python train.py --init="trunc_normal_002" --residual_init="none" --lr=0.0026 --final_lr_fraction=0.1
Rows from block 12 of a small multi-label image tagger, named by matrix and row number. Rows with one number belong to one channel. Each number is 500 + 25 x the weight over its row's rms, rounded and kept within 0 to 999. All counts start at 0. Numbers have three digits each. After the name is the row's rms in percent of the matrix's.
After each channel's rows are labels from the 100 images, of 14848, where the channel reaches its highest value: "strongest on" is what is common among them; "lies over" is the class under the peak. Only what is clearly more common there than usual is listed. The data: made-up road signs on poles.
# convs0: first 3x3 conv (model.blocks.12.convs.0.weight, 192x192x3x3, each kernel summed), inputs 128-191
# convs1: second 3x3 conv (model.blocks.12.convs.1.weight, 192x192x3x3, transposed, each kernel summed), outputs 128-191

convs0.72 107:515488507479529496485471486503529509496499495501495501490501526483519501474520452505524512472529481504504525489458507501522397495493518534506527475493519485487497416490466508469492497488489507
convs1.72 098:489516522470499465513499513494508517491510533484476489514469509495461516526489533497536480517538511492496483526470475526505428506512499495502476508501512514485491507537495496498498526516532497
strongest on: grey face
lies over: face

convs0.171 088:490490496515512516477525527497532477496479490513502477509495458506513444496477558494527511462517482496468503459479546462504464514506521464506537510474543512500494490456464500467510479484494508
convs1.171 085:491501456494502486518501465490509487490479501475519480480493513529483496539496527462443557459495470453506487490446506525494503477501478522490468530494485508466540477508486496544491483490513499
strongest on: grey face; white rim
lies over: face

convs0.175 113:507506469507501509508493459505497523485508476497548507529542481449544495542504495498509491519505520460520461496493458514522480495529492469486500509472518482496502500480503469515501450465491514
convs1.175 103:523503499494514483474502439450488477492528497533539546504509512469516494527480476479515477501515470480520491496507487507498499512532496497500489511440485470460498473471492497509512508455513508
strongest on: 20
lies over: face

convs0.38 103:480489517441507502483494498481483525482488502473519475484488480493532524501496494510533486497505485516502479485515494509502500495472503474516503513513421496499473497512509511505513483463520525
convs1.38 095:483507478500487544517484493518540498492514491513476487508494459515491488509508486505485488514513479512497460489555530509520492491509476507456525512517566549519498507452480467491492490483506505
strongest on: 20; grey rim; pink rim
lies over: face

convs0.174 111:501499475491481514497541527511495494493503469533508517488531477502514526512478517501525490482502515517507499500503486475470512460511524518526504484484486491466507540495448506543511493484503525
convs1.174 105:520533440509487500487535490485541522515503481523519530516491478493514488516595530519475562545505521486499518502479505506452569522493512515480510494522513509499507533535492514546483484525512519
strongest on: grey face
lies over: face

convs0.65 096:498484523496492496491517481513508473464489463502516491521495472520508476536496505479535484521485497513525482473540517510478531409521503524526502519478554518444482498460500496468449479487524507
convs1.65 088:473505498490495535489463501527504526487493513450527517510480511511535497529493508487549496488465474509523535494448473518459478466509501508500451486459496486546523477498473489527484470464496526
strongest on: 20; pentagon sign
lies over: face

convs0.10 108:491496514489514515473494501493514504519520502495500474517490499492499400506513485505502468521504482513512490493432465485518531507491482501506506486494473502506520508509514508509506512453538512
convs1.10 106:492509519539518508547494521527507517512500510488492482478477499529483441480489478481485509530490479490511484489460501509494471487513473519501460509504474500505487499482478496517511503571490492
strongest on: grey face; green rim; square sign
lies over: face

convs0.125 100:489447505497475506499499514518481493511501488515499458465461483464469483481519525512492457502508520486496480494508482511509521523501496479490512510506506481499535501471488494507496499499501473
convs1.125 088:474574540487481486523472541497521499500503499499521519508518475524532527509539461516469506505489487510530463477498543498497519493521549462522486486451480450537509512502514509495486490492524495
strongest on: grey face; P; purple rim
lies over: face

convs0.151 105:496518480489502510480495530528521465527472451500451530493465457518528524489480515526480435494493517502463552528465490464505488510479432504514512488514494493500480494522499531506475497485486496
convs1.151 105:472508496478501538482522514478531498491497479465499471528467478561531497492482522530504484485482502518466524507502520451518521493470508482496543525443490535546461512519542516507483512566495531
strongest on: 10; orange face
lies over: face

convs0.118 110:495472514481503515460514472533512510487498499515517532466476516480543508511458513528484513484507513523484538494510510435533519454499450501495504509517503504492501529482506485495514513465522449
convs1.118 099:495490472488486519499511485520500511488534493463519480481540519469507491492502484519477505519481499470507492545467481480509524506487476495469485435529474538509476487505472483479549501503519466
strongest on: Z; circle sign; grey face
lies over: face

convs0.34 096:478488487495460544512493503504500518519366475485467498488482512483519504538517514521479487517534496505506537474494488517479490536510504537512497483488489481480532471495482515529487491481465524
convs1.34 096:506469473458493488498475498471497506494470511484498470523526501567514497516494491496504482501503566527509448506508480471538492462508481532533530518500502458510525489460546519520513516532485511
strongest on: 10
lies over: face

convs0.113 091:485506519504485518515523476516515467537455484484461532484547502477550545528504483484489467483501524474490509486513493549522494493517495502534490507527523556526524498514529456523527502533451495
convs1.113 097:505461498498488470526449525525435486484531503492552485533524528549444457478477483495498515489464512529477502475513478478480485503504492499500484470510454518519528542505517552528508481488507498
strongest on: Z; pink rim; orange face
lies over: face

convs0.43 100:519498523491489477490504540495472516521516487496514525491513484511527509484491514528478523522474496526508466486497474428509496501498487520493514503516504473498504518486483545509490507484506498
convs1.43 115:482456521502539510509500494493520473508556481505503481533537500507512512532485509467518549517506550485511481474515510533513507501489542488493550536498485454533502527539542482508493497500510509
strongest on: 10; struck through
lies over: face

convs0.177 107:498518523507522507476455495516524517514521502532510507489517475522487507500474500516522492488507549484492506513520529476505473486469477513505403521489499480436485422476478514514501498515505502
convs1.177 092:528491528507512503511506475521484549511503499513490496482494507459503512508549520522515503544514462518506563513495508504513482508506495530509476502511488517529512522521474511528505487512542534
strongest on: grey face; blue rim; orange rim
lies over: face